python train.py --encoder_norm="rmsnorm" --encoder_fused_qkv=true --final_lr_fraction=0.05
Rows from block 3 of the image encoder of a small image-text matching model, named by matrix and row number. Rows with one number within an expert belong to one neuron, the router's apart. Each number is 50 + 12 x the weight over its row's rms, rounded and kept within 0 to 99. All counts start at 0. After the name is the row's rms in percent of the matrix's.
Before each expert's rows are labels from the 100 images, of 14976, where the router gives the expert most weight on average: "lies over" is the class under the peak. Only what is clearly more common there than usual is listed. The data: rendered made-up planets.
# router: slot weights (encoder.blocks.3.mlp.router.weight, 16x160, trained with AdamW), inputs 0-159
# gate: expert gate (encoder.blocks.3.mlp.gate, 16x32x160), inputs 0-159
# up: expert up (encoder.blocks.3.mlp.up, 16x32x160), inputs 0-159
# down: expert down (encoder.blocks.3.mlp.down, 16x160x32, transposed), outputs 0-159

# expert 3
lies over: planet
router.3 094:54 36 75 31 45 62 49 46 54 50 52 51 57 62 52 50 50 48 35 49 36 52 41 82 35 40 16 63 44 49 49 49 44 42 73 49 57 62 42 53 32 45 44 43 58 57 74 70 60 33 52 55 51 63 61 60 45 49 54 73 45 51 76 53 60 49 30 50 39 65 64 33 57 72 55 37 49 58 51 44 57 54 62 44 51 59 26 45 60 53 33 40 46 70 40 46 49 65 43 46 50 58 49 51 60 65 59 83 48 61 71 70 55 37 45 59 51 58 43 57 35 80 40 57 57 61 61 44 44 41 48 56 43 64 33 47 45 45 64 58 43 48 42 64 68 42 61 37 53 57 37 57 46 78 36 51 44 71 21 45
gate.0 151:41 62 45 40 47 53 49 49 61 45 63 50 58 63 68 47 41 39 48 55 36 41 44 38 55 54 58 41 49 45 73 60 36 71 41 24 60 68 50 59 66 38 58 55 58 62 48 45 38 53 59 44 61 53 40 55 66 47 46 42 44 38 50 44 49 58 76 62 40 43 51 53 44 50 47 57 53 42 65 44 41 63 35 42 39 33 53 42 39 58 49 66 39 50 50 60 78 32 64 43 68 47 63 58 52 40 37 40 35 32 44 38 79 29 49 51 25 37 64 50 71 55 53 54 41 67 55 40 63 70 42 61 49 57 72 59 58 60 44 36 64 57 54 58 43 74 39 59 40 21 72 24 42 31 70 57 45 38 58 17
up.0 157:41 65 46 41 43 52 48 55 61 49 52 60 50 49 58 60 32 49 51 45 52 44 23 34 62 56 53 45 61 37 57 64 46 70 47 28 56 59 49 49 69 37 53 57 53 62 45 46 47 48 57 40 54 52 56 65 76 43 42 34 42 35 52 56 58 62 62 71 44 38 54 62 40 39 47 58 49 34 77 59 33 48 31 40 61 34 52 48 33 53 48 61 37 52 55 69 75 33 60 38 70 28 53 41 52 44 35 40 30 40 40 48 72 40 61 43 21 32 63 53 65 57 48 48 46 64 58 29 59 66 51 60 43 51 71 65 64 53 51 44 51 66 46 72 42 71 36 57 51 21 64 31 56 35 64 51 35 40 56 27
down.0 171:60 45 28 42 61 40 54 64 54 56 69 51 57 53 40 34 48 61 39 45 58 67 60 44 63 38 59 50 66 54 56 47 35 59 57 67 45 41 40 34 42 63 40 38 29 34 48 56 76 67 55 51 57 51 70 58 50 32 57 53 72 62 22 49 79 66 56 65 47 38 55 28 42 59 40 51 59 55 45 63 16 56 52 65 40 56 57 54 46 54 62 36 60 49 58 47 55 57 48 37 60 35 35 48 54 30 65 44 68 68 63 62 58 50 43 67 52 39 28 59 34 54 50 65 55 34 44 61 41 36 38 58 35 33 42 59 51 43 43 68 62 54 35 45 52 54 38 51 48 59 56 29 38 56 26 43 22 41 66 67
gate.1 113:72 33 47 51 34 41 79 38 44 49 56 62 71 52 26 50 51 56 34 40 59 50 47 51 52 50 67 32 49 51 60 25 43 67 55 58 42 43 40 58 55 69 61 50 46 49 59 72 46 65 59 40 40 47 28 45 69 62 62 28 62 53 39 59 54 61 52 52 59 41 73 53 49 49 26 66 39 46 24 52 41 29 65 26 51 31 53 54 46 47 56 56 42 60 49 52 27 58 63 31 48 53 45 51 49 53 55 52 78 67 50 62 49 56 60 43 31 48 38 48 66 52 69 47 41 55 44 50 64 38 29 52 76 57 51 47 54 62 47 60 63 46 33 39 57 46 57 20 69 47 45 43 37 47 29 44 45 59 64 31
up.1 094:42 63 58 38 49 58 62 47 53 45 45 38 26 47 35 58 35 53 34 44 76 42 51 52 42 49 52 47 69 29 44 40 55 34 56 54 54 57 56 92 52 57 60 53 64 57 11 27 54 53 56 55 35 54 42 33 68 60 56 40 56 47 45 28 34 39 62 31 37 79 34 67 47 65 45 47 44 40 54 62 79 49 54 49 32 53 46 61 43 22 51 63 44 52 54 36 74 45 43 59 55 47 56 49 51 49 37 42 22 35 43 51 49 70 53 51 54 58 71 45 63 34 53 38 48 46 33 31 56 61 50 47 56 55 53 45 48 48 54 41 38 58 71 40 62 46 60 44 51 63 66 65 67 61 51 49 38 45 48 37
down.1 098:62 59 45 34 67 52 38 57 59 60 53 54 38 37 51 50 60 34 49 55 58 48 71 40 45 62 43 43 56 43 72 45 51 37 54 66 48 62 39 74 44 51 41 42 67 48 43 24 66 54 31 63 60 19 42 44 65 45 42 37 55 37 53 49 70 50 66 35 42 59 43 47 48 64 31 59 46 43 62 40 57 66 55 46 24 43 66 56 24 34 38 55 48 57 52 50 59 44 46 44 35 38 51 50 42 52 52 39 73 31 31 39 61 86 40 45 62 51 68 58 52 12 56 35 45 58 40 46 35 57 49 55 57 70 37 36 42 45 44 60 66 43 64 38 47 66 54 63 38 47 60 61 46 75 58 59 39 52 37 41
gate.2 098:54 51 40 54 46 52 61 45 38 65 20 46 65 47 37 70 57 50 47 32 75 38 60 59 45 61 51 25 60 75 51 37 53 33 54 51 54 48 44 79 83 45 48 44 53 66 59 39 56 49 52 55 42 56 59 23 56 75 42 45 51 31 55 39 31 55 38 39 30 49 46 63 58 38 56 70 49 40 58 45 54 45 68 37 50 53 62 44 42 23 43 64 41 53 41 43 36 54 50 43 45 49 50 62 47 57 13 44 60 31 41 50 48 52 66 52 40 31 39 43 38 54 61 34 39 44 49 51 33 68 69 48 64 51 58 33 39 52 48 50 44 51 54 36 48 61 39 44 32 66 41 72 57 55 56 28 60 62 49 30
up.2 098:44 55 45 49 37 51 56 52 57 61 35 40 60 49 43 56 49 56 54 31 51 65 67 55 50 69 45 54 43 53 29 45 47 38 45 53 54 53 23 76 63 62 51 48 59 50 81 34 39 48 66 43 45 58 71 32 42 38 38 61 43 40 50 42 37 76 40 56 52 57 43 48 14 49 35 39 52 44 38 44 65 58 65 53 30 64 48 26 20 40 38 52 45 49 52 23 41 57 53 38 54 50 43 50 55 58 57 54 55 58 54 49 21 35 72 53 58 57 32 31 57 76 60 29 39 54 54 45 42 64 57 53 57 49 58 36 38 33 46 56 34 53 71 48 49 42 46 34 47 51 24 61 67 50 31 43 47 55 53 35
down.2 082:28 40 61 28 49 44 43 54 54 28 46 62 51 46 68 57 63 35 47 44 36 43 61 42 40 48 22 49 52 36 51 28 47 70 36 36 43 72 39 54 37 44 50 37 53 43 47 44 45 44 66 52 45 39 62 42 62 51 35 44 30 55 59 78 47 46 50 46 50 57 62 54 34 64 39 27 57 64 66 40 76 52 66 65 52 52 46 56 46 53 32 46 53 64 38 29 42 60 40 42 60 66 55 46 35 60 69 56 62 56 65 60 64 62 47 46 56 59 67 51 64 55 47 53 54 46 50 19 34 61 35 61 32 58 40 62 37 33 45 58 64 33 52 57 67 38 59 52 35 26 34 63 49 48 38 62 69 38 45 24

# expert 11
lies over: ring
router.11 095:48 35 49 55 29 56 59 47 54 63 52 44 54 58 49 46 38 38 42 46 44 47 31 64 43 46 37 67 57 55 28 61 58 40 51 29 57 55 29 37 46 49 52 49 41 59 53 73 48 47 61 38 35 64 61 64 34 57 51 66 56 61 68 34 61 48 59 53 55 67 61 55 65 54 54 49 70 54 62 48 64 45 50 27 77 44 41 43 63 50 47 42 50 61 57 42 60 77 50 52 39 64 59 44 29 42 60 59 37 69 72 63 54 50 81 43 31 46 58 74 42 59 27 72 35 62 62 48 46 20 49 68 46 64 23 35 45 42 66 38 38 62 32 44 54 36 66 49 33 42 40 67 56 55 51 56 38 51 39 53
gate.0 087:50 40 31 41 63 56 71 63 28 56 50 53 39 35 51 54 33 50 58 49 62 42 28 44 57 40 47 68 64 72 66 54 43 43 58 63 62 69 51 37 47 47 50 66 52 76 54 34 45 35 41 49 56 35 45 46 44 37 62 58 48 21 55 47 82 41 49 39 59 57 36 53 58 53 57 48 54 50 50 59 43 39 58 62 57 58 42 44 19 50 47 69 67 52 59 51 63 38 64 58 65 48 47 37 44 59 48 50 67 52 63 58 27 48 38 63 33 61 41 36 46 47 57 47 26 39 49 31 43 44 66 19 32 36 49 68 41 57 56 51 52 51 46 57 53 70 47 37 61 47 32 50 64 46 33 18 73 65 51 47
up.0 094:45 63 39 54 44 69 52 70 67 52 41 39 37 28 48 48 50 56 43 60 63 65 40 30 37 37 44 45 58 42 67 62 43 36 41 59 56 50 68 80 58 36 49 47 36 56 73 41 50 50 68 35 68 51 53 53 72 41 33 55 41 29 48 76 74 60 57 45 68 51 33 46 29 45 32 29 51 40 49 37 46 66 70 61 49 58 58 50 47 51 55 56 60 38 45 56 31 67 43 64 63 42 67 53 26 57 48 65 68 76 34 60 49 79 72 47 46 51 48 50 47 49 48 43 60 54 47 50 60 52 55 51 64 52 52 52 54 53 33 56 66 33 46 40 49 50 45 67 59 33 41 46 58 31 21 43 46 68 54 47
down.0 100:63 57 39 45 49 46 47 50 38 63 45 45 70 45 54 60 40 23 25 40 53 51 53 44 55 59 54 49 80 52 78 44 38 47 53 54 40 46 63 73 63 39 48 49 44 80 67 57 50 66 52 57 41 59 51 42 45 43 50 46 66 41 45 69 59 45 50 50 67 63 50 48 42 50 65 46 56 54 35 36 29 57 66 42 45 52 41 53 24 55 56 71 36 42 43 65 26 33 42 38 51 27 51 73 31 50 39 60 74 51 53 45 43 78 60 61 49 51 46 30 53 45 62 40 63 28 36 54 50 56 50 40 42 41 55 49 65 49 46 60 49 51 46 34 48 57 46 41 82 48 35 53 24 49 57 37 54 81 59 41
gate.1 136:51 41 36 54 30 47 58 48 39 54 50 82 50 67 38 44 52 48 47 51 35 59 53 58 59 78 63 59 60 62 50 47 47 34 50 24 48 57 61 35 45 60 47 53 49 38 45 69 54 81 37 46 62 65 37 70 49 67 53 54 58 51 66 59 43 48 45 50 59 56 68 59 30 64 38 43 43 47 33 58 49 61 37 55 57 49 37 50 77 49 69 61 67 24 47 54 39 53 47 58 56 64 40 55 65 28 77 60 54 56 36 36 22 42 63 54 57 49 56 57 53 11 57 69 41 42 52 60 50 38 49 58 47 44 52 65 54 47 51 58 54 60 47 58 38 38 51 44 77 52 51 48 41 19 25 51 54 48 51 64
up.1 155:42 54 27 42 65 56 60 76 53 46 46 64 30 38 39 44 47 29 20 35 49 57 56 59 56 60 56 34 70 61 54 51 37 60 53 54 50 42 30 32 42 61 50 49 63 36 34 42 55 51 58 44 51 36 53 46 91 51 44 56 44 75 40 53 73 60 61 70 44 46 54 05 23 52 48 78 53 41 58 57 44 49 61 41 64 55 65 52 39 32 45 53 81 49 54 39 53 53 54 42 43 58 49 63 58 49 60 38 45 48 52 43 47 65 46 48 41 50 66 48 54 77 41 62 38 42 58 34 67 39 50 53 55 55 33 43 62 44 49 57 43 52 41 35 54 50 44 44 35 45 47 48 47 41 30 38 44 44 56 33
down.1 156:54 52 26 50 63 64 38 48 55 53 55 35 41 28 33 61 36 64 41 47 57 31 54 73 68 68 49 47 60 46 54 74 76 55 61 55 35 52 48 43 62 59 50 56 40 35 45 39 63 49 35 44 40 59 48 61 50 58 57 53 58 59 36 41 48 43 53 35 44 35 27 43 46 34 42 58 40 49 43 78 49 56 38 28 64 38 64 65 53 36 59 36 53 35 55 69 70 41 56 61 47 25 45 43 89 32 44 37 39 37 63 42 46 64 55 67 49 39 35 65 46 52 50 73 32 41 52 69 48 33 69 69 48 50 41 46 47 38 56 53 32 52 51 53 49 46 47 52 46 44 58 65 39 65 56 52 49 29 25 53
gate.2 076:49 55 26 40 61 47 58 46 52 60 76 61 52 38 69 51 52 45 57 54 60 64 54 38 55 61 48 23 55 61 44 55 49 62 31 64 52 31 39 24 43 50 48 59 47 61 32 41 65 66 52 48 70 58 34 60 54 42 45 41 41 60 50 60 55 45 77 65 47 71 63 39 56 49 49 70 61 56 35 42 31 77 63 56 41 51 58 44 50 55 58 56 39 45 52 45 32 48 41 77 33 54 64 69 51 42 57 53 72 41 43 37 43 37 29 52 45 49 63 59 44 63 53 64 43 48 50 46 81 46 55 36 38 56 46 39 54 58 46 27 64 88 51 52 39 38 45 55 45 38 58 71 35 36 51 45 44 59 58 24
up.2 087:48 60 38 47 62 54 70 55 60 63 54 77 45 48 54 57 40 52 49 56 50 71 15 37 51 69 61 28 59 45 34 51 62 59 53 50 49 49 48 21 42 61 54 58 46 56 40 50 50 55 57 46 58 70 42 82 41 54 49 44 38 70 54 58 59 57 68 78 55 67 57 31 60 42 46 71 50 36 55 42 58 48 52 55 44 62 59 48 61 55 54 62 43 45 60 57 44 46 51 59 35 65 60 61 58 33 60 42 56 48 48 56 58 18 52 43 52 47 77 71 61 76 48 62 38 37 47 41 56 42 52 54 49 55 55 45 55 49 41 41 62 92 43 70 38 42 51 38 36 35 53 34 70 39 40 34 60 54 51 34
down.2 090:65 35 48 56 36 52 55 43 52 52 43 73 41 56 19 47 57 50 43 40 50 47 46 58 44 67 72 48 43 34 48 59 49 72 48 33 49 65 41 00 39 74 63 55 42 39 38 45 58 56 51 43 57 62 42 68 55 48 42 49 47 75 41 84 62 56 53 48 60 53 54 49 25 52 62 54 57 53 57 59 43 33 32 59 49 23 48 47 45 53 55 54 61 30 47 30 47 59 48 48 39 62 54 57 56 29 77 47 41 48 47 51 39 63 62 45 69 49 50 56 45 45 49 68 50 40 56 47 48 30 51 49 43 49 35 41 53 38 53 60 52 53 43 56 54 36 57 35 43 47 42 65 38 19 20 37 45 42 47 53

# expert 2
lies over: ring
router.2 090:53 35 63 31 28 57 68 36 48 53 52 45 64 57 50 40 46 38 44 59 36 42 29 60 34 45 38 47 54 67 26 49 48 46 39 38 56 41 29 30 43 38 51 54 60 53 47 58 61 42 50 65 44 57 46 57 37 72 40 53 49 52 81 41 60 51 62 65 46 67 45 50 55 43 43 53 76 61 55 56 68 59 50 33 33 27 43 51 51 54 47 20 43 65 62 43 49 72 45 52 57 68 59 54 54 63 66 57 39 50 69 51 58 42 62 53 23 49 47 51 38 67 31 57 41 50 79 29 47 23 38 65 46 54 33 37 41 50 63 26 39 62 39 61 56 47 68 45 35 48 51 55 44 70 49 58 49 65 37 51
gate.0 059:45 67 40 41 42 52 42 52 56 52 31 46 25 48 47 29 66 49 66 54 40 46 66 21 54 50 46 33 20 68 13 83 65 48 48 41 43 69 47 68 65 50 38 21 43 41 51 46 49 55 50 71 65 45 61 78 44 52 44 64 46 55 49 50 66 51 53 55 50 41 34 66 37 47 47 61 53 42 57 48 71 56 44 37 66 49 68 54 64 59 43 56 39 45 48 59 45 52 50 51 36 28 53 55 39 34 30 43 43 43 31 39 60 52 60 47 48 18 49 54 40 62 49 52 45 37 31 50 58 43 59 64 36 44 56 39 48 41 54 57 59 60 56 57 54 26 35 58 39 36 49 39 51 48 43 61 35 27 53 44
up.0 061:52 31 47 49 57 46 48 45 63 60 32 42 58 37 61 52 47 42 58 53 41 43 72 18 52 21 40 61 30 64 44 53 57 50 33 41 61 40 65 56 52 53 41 54 44 46 41 46 48 43 63 54 69 35 48 35 57 53 58 66 63 42 39 65 62 40 47 70 54 73 54 55 50 62 41 26 51 53 68 15 59 60 58 45 56 43 48 58 55 67 49 38 58 49 39 38 46 62 33 86 35 36 55 36 34 48 53 49 56 70 49 39 58 32 40 40 32 71 73 61 33 55 32 58 52 64 32 69 46 31 47 46 49 47 42 43 56 64 58 63 72 51 30 42 40 33 49 46 51 43 40 68 53 48 38 42 36 48 44 48
down.0 059:54 67 50 40 36 53 63 42 62 52 69 50 40 42 53 24 38 52 28 39 52 56 55 57 58 28 44 39 59 51 51 33 50 66 40 50 58 53 35 32 61 49 41 47 40 75 38 42 51 50 54 57 55 56 44 31 41 64 43 39 38 39 29 67 64 40 56 75 27 33 27 58 58 53 42 71 53 45 58 31 70 54 22 32 67 37 68 59 40 43 42 58 59 60 48 68 35 50 63 43 50 37 61 57 24 52 43 47 59 42 34 45 73 54 31 52 63 42 50 54 52 59 60 48 41 55 43 64 42 59 48 43 55 71 37 35 41 53 50 43 60 40 41 23 45 58 60 55 40 52 66 62 53 33 62 17 58 39 52 56
gate.1 110:33 28 52 47 53 47 65 51 49 66 56 34 63 63 43 51 61 33 43 41 52 46 39 63 56 53 56 61 43 63 28 57 46 75 47 61 43 58 29 41 47 55 63 57 26 50 30 52 40 43 54 44 44 58 42 22 49 51 44 38 49 41 43 21 44 59 41 51 54 67 58 46 55 48 54 55 48 50 59 73 49 28 42 41 61 50 49 63 29 47 46 43 59 58 62 40 41 50 54 42 46 55 51 88 63 36 62 46 59 66 42 71 57 55 35 33 46 42 22 59 66 56 45 68 32 44 49 56 53 31 50 70 59 51 44 39 63 57 44 66 49 47 51 23 43 60 71 35 56 57 66 69 22 47 26 63 44 39 65 50
up.1 119:51 44 55 58 58 46 61 61 51 68 54 42 64 49 68 51 50 29 38 45 50 60 66 51 66 39 53 48 47 57 34 56 53 51 55 29 47 14 28 39 76 43 44 52 52 54 51 58 45 57 61 46 60 39 38 46 40 43 61 55 55 49 34 31 39 40 60 71 51 56 56 37 76 50 61 51 50 39 53 27 54 51 52 42 51 66 64 32 77 52 66 55 52 65 30 54 29 48 51 52 48 56 59 97 48 48 55 49 54 53 35 58 29 68 69 48 54 45 42 62 57 55 59 72 65 66 67 62 72 41 63 47 52 43 52 62 48 71 47 47 36 44 39 50 41 32 63 54 48 68 43 54 55 44 78 35 42 50 53 71
down.1 109:33 39 53 42 39 65 51 41 36 56 60 30 56 40 47 62 56 37 51 46 53 64 51 47 62 75 44 60 61 31 62 43 48 46 43 63 52 47 63 49 52 42 51 68 28 54 60 55 49 53 47 34 47 82 31 67 56 56 50 49 48 54 32 63 46 47 30 44 37 43 67 37 39 32 36 31 37 47 43 55 42 55 63 61 59 28 52 73 51 47 46 40 59 44 46 43 26 68 59 54 76 43 37 38 36 59 62 58 74 55 60 52 24 30 57 60 49 56 45 52 56 23 41 41 48 44 43 45 47 50 39 72 45 35 55 80 54 40 50 54 60 33 50 60 59 50 45 48 68 38 48 35 10 66 56 38 59 57 48 51
gate.2 061:42 62 43 41 48 48 57 51 53 59 46 42 49 45 35 59 64 34 44 29 54 43 60 49 64 44 48 33 43 46 62 37 54 36 52 27 50 34 54 74 56 51 53 46 40 65 67 42 58 41 57 25 36 61 62 74 44 58 51 48 51 47 42 47 44 57 36 48 33 52 69 43 63 52 24 55 50 59 63 33 52 70 33 16 69 54 39 51 41 47 46 54 57 49 35 40 65 45 57 51 52 48 47 79 65 46 45 50 70 90 60 56 63 41 63 48 46 68 52 37 64 54 53 64 43 36 48 47 67 49 51 82 63 57 47 54 54 50 53 65 40 63 67 27 55 62 50 69 37 44 40 67 56 62 49 45 76 69 50 35
up.2 054:62 36 60 73 53 37 57 31 51 55 47 72 37 41 56 52 55 51 42 37 35 42 44 40 55 54 61 60 42 45 38 56 48 65 31 51 56 91 38 42 65 51 45 39 41 48 57 50 73 61 54 68 60 68 40 50 31 33 45 39 26 47 48 59 54 35 50 49 43 72 58 47 61 42 46 47 33 45 34 62 71 54 49 77 58 47 59 49 75 56 65 59 53 43 38 44 29 60 53 35 50 53 46 47 31 69 69 62 54 52 37 60 59 41 51 38 46 38 34 26 35 47 43 56 65 45 47 53 51 71 58 36 44 37 55 51 50 30 40 55 55 44 47 49 39 24 36 43 49 76 44 32 44 60 33 54 55 20 51 52
down.2 053:38 42 66 52 49 52 66 53 57 28 34 27 59 41 53 45 43 38 53 36 63 57 57 47 25 61 45 33 37 55 73 51 42 36 54 50 67 48 29 50 51 58 62 59 44 48 55 59 82 38 37 52 60 43 49 44 37 59 36 27 36 40 53 44 29 48 36 47 41 32 48 55 34 40 36 40 53 53 44 43 44 63 41 50 34 55 46 49 59 78 65 45 58 38 46 52 66 40 58 54 34 39 53 60 29 57 48 52 63 67 72 56 59 53 53 44 64 58 33 38 60 48 51 65 45 45 44 33 41 41 36 52 50 83 53 31 63 38 41 49 34 38 64 53 72 54 65 60 62 56 67 68 18 67 32 50 39 37 55 52

# expert 9
lies over: planet
router.9 110:47 34 75 33 43 32 73 48 47 39 67 48 49 66 49 55 69 42 43 40 48 57 56 47 35 47 35 37 59 33 49 43 31 62 57 70 43 50 41 53 29 47 44 31 40 42 45 69 50 46 73 40 51 52 63 68 52 68 45 47 47 54 45 62 50 59 47 58 46 49 73 48 48 63 48 55 58 72 58 57 68 44 62 46 52 43 49 81 57 35 43 40 57 75 44 41 26 75 60 41 60 57 41 65 42 50 76 42 74 65 61 67 74 53 31 73 37 51 41 51 65 42 45 41 45 50 50 35 46 54 33 46 56 57 39 50 23 40 55 62 61 37 33 60 63 47 50 42 35 52 56 33 49 66 34 53 37 65 51 44
gate.0 080:57 64 34 69 59 44 35 42 38 40 45 48 63 43 49 64 31 56 55 43 52 61 40 50 65 59 52 45 40 54 44 58 44 53 53 36 46 47 64 54 66 52 60 68 57 48 49 44 69 59 43 52 64 61 28 53 37 44 66 39 44 39 60 32 40 39 53 51 57 61 34 39 69 39 87 30 41 41 24 49 55 62 42 53 53 54 60 42 60 53 64 55 36 28 52 65 76 29 57 62 48 53 40 65 67 43 35 33 44 42 43 51 46 37 51 47 57 57 53 60 44 44 63 42 67 53 13 55 62 84 62 47 58 37 60 68 72 68 31 43 47 66 54 55 38 53 48 52 68 64 51 60 39 45 76 47 60 47 58 57
up.0 071:44 44 60 45 62 65 49 73 45 54 35 64 29 78 50 54 54 42 48 49 82 55 57 52 61 60 58 42 64 69 40 56 38 44 75 54 39 45 56 17 45 53 53 54 59 36 33 55 53 74 49 56 68 35 53 53 49 51 57 47 40 51 57 41 53 52 71 63 35 73 46 53 37 32 47 52 62 47 40 29 56 48 29 70 48 52 36 55 33 60 55 61 72 45 46 66 47 32 54 56 56 41 43 67 51 38 51 32 22 66 44 34 36 57 38 64 49 54 60 56 65 59 47 49 56 48 41 65 80 41 48 38 49 46 65 57 51 52 42 52 45 45 54 41 48 42 23 47 45 67 69 52 56 21 50 35 67 54 61 46
down.0 077:34 50 43 52 72 71 43 81 52 43 45 57 27 40 47 69 31 62 52 50 63 55 64 25 69 53 56 54 69 57 59 62 41 43 58 58 53 46 35 38 59 51 46 62 62 51 44 37 47 52 35 44 64 34 46 60 75 76 54 42 44 33 59 62 68 58 63 55 35 65 45 37 34 38 42 64 51 44 69 24 62 57 54 52 34 63 52 54 26 46 50 78 56 33 51 53 62 36 33 37 40 27 55 49 45 44 62 41 42 54 37 36 49 53 56 46 28 67 65 37 62 47 52 54 63 53 56 47 73 49 48 33 47 47 61 43 48 68 36 44 44 55 38 52 38 64 42 44 40 45 56 44 75 30 55 38 61 57 59 39
gate.1 068:41 45 45 44 28 63 49 45 57 51 64 46 31 77 37 44 46 46 46 37 12 45 41 58 51 51 53 42 60 31 50 25 47 31 50 57 57 66 45 57 48 67 59 46 51 42 46 60 56 70 55 53 43 72 42 57 53 56 50 54 35 70 55 44 61 52 46 40 43 44 57 48 38 30 42 80 60 35 47 40 41 26 24 31 53 55 35 47 42 37 47 47 68 29 73 44 46 44 57 33 72 47 37 33 43 36 69 51 62 46 45 62 58 48 49 42 38 50 53 62 75 44 51 50 50 43 43 31 49 41 38 46 55 56 45 18 38 62 60 36 39 44 60 59 48 25 51 33 55 51 71 42 25 36 52 44 38 49 57 50
up.1 073:56 58 52 49 42 41 75 38 48 55 62 54 55 74 49 23 58 42 64 57 29 58 45 36 49 75 49 41 54 65 15 48 52 49 45 60 53 61 36 54 53 53 52 51 34 45 39 54 48 68 52 65 67 69 47 73 41 48 47 47 47 76 44 36 75 48 68 47 56 64 42 49 61 40 50 66 56 34 49 47 44 53 49 29 22 53 60 38 63 47 49 55 40 38 66 64 37 58 45 44 55 45 53 52 53 26 52 71 63 50 43 47 44 10 65 44 34 43 68 67 56 60 43 67 21 51 44 57 67 52 45 66 49 48 49 29 59 45 42 52 57 57 40 57 54 25 54 44 53 39 69 42 44 33 62 43 44 45 53 49
down.1 077:53 67 62 29 29 46 37 34 26 58 59 42 46 43 56 47 60 30 55 42 65 67 55 61 63 63 38 48 70 67 55 48 52 38 36 46 45 38 61 59 36 43 51 49 47 40 56 53 48 57 48 54 57 64 22 50 40 61 44 43 44 48 51 47 43 49 53 23 63 55 55 58 50 47 49 24 64 69 52 36 55 52 43 40 43 41 39 75 32 62 47 40 39 60 31 57 35 38 58 42 66 44 42 44 34 60 48 64 50 41 54 61 41 53 30 60 32 31 52 30 62 24 31 34 51 36 35 46 54 82 40 49 42 39 49 64 41 47 48 58 63 41 39 57 64 42 35 45 79 60 46 59 36 76 64 53 47 69 57 41
gate.2 082:56 60 45 50 33 49 49 49 43 61 58 43 47 55 53 54 37 51 50 51 64 48 34 11 65 63 45 52 57 57 36 65 65 68 44 42 58 67 59 49 59 45 46 55 39 74 36 54 67 67 25 41 54 50 48 65 46 42 50 42 53 35 45 53 51 38 55 36 41 69 42 59 60 42 36 60 55 32 55 41 23 40 49 36 58 46 48 46 44 70 63 67 40 25 65 76 64 20 55 54 51 27 41 55 52 42 30 50 36 54 42 50 28 38 52 41 37 51 66 49 74 71 50 50 53 44 71 45 56 48 60 58 48 42 59 45 51 58 44 37 39 71 33 55 43 33 48 60 43 30 57 54 54 50 87 48 35 34 55 41
up.2 093:40 82 30 51 40 57 35 35 62 40 39 42 54 55 50 52 40 49 62 41 65 48 29 30 63 58 51 67 46 32 33 77 58 66 47 46 59 64 63 42 61 57 51 58 51 70 28 26 57 36 51 37 60 48 42 83 62 27 47 53 48 29 40 68 43 62 57 61 74 53 59 52 61 31 52 57 51 47 65 52 56 68 45 46 48 47 58 43 65 49 57 62 41 35 63 63 59 34 50 58 48 45 64 56 56 28 52 33 42 61 34 40 55 57 57 40 40 46 61 57 62 70 44 61 50 44 62 37 64 83 63 51 50 44 45 54 58 70 47 45 55 62 48 46 40 62 54 59 55 21 56 46 41 29 51 50 68 52 48 41
down.2 089:63 47 50 50 60 48 49 59 59 69 62 50 50 59 45 43 56 39 44 47 41 56 57 43 56 47 66 59 62 50 41 59 46 51 38 75 65 44 37 44 46 73 54 40 42 50 62 64 64 47 64 63 54 48 65 52 61 23 55 44 47 61 35 38 80 61 47 47 55 44 48 40 30 60 50 54 46 43 58 52 34 51 55 80 64 56 76 50 60 54 70 28 47 55 86 49 28 59 59 44 62 40 39 67 34 38 65 46 74 82 58 62 48 52 38 54 58 59 44 41 42 59 57 58 46 46 72 50 48 48 50 59 51 41 30 59 43 39 31 66 61 44 37 43 44 54 42 38 50 57 68 40 53 50 24 37 27 35 74 66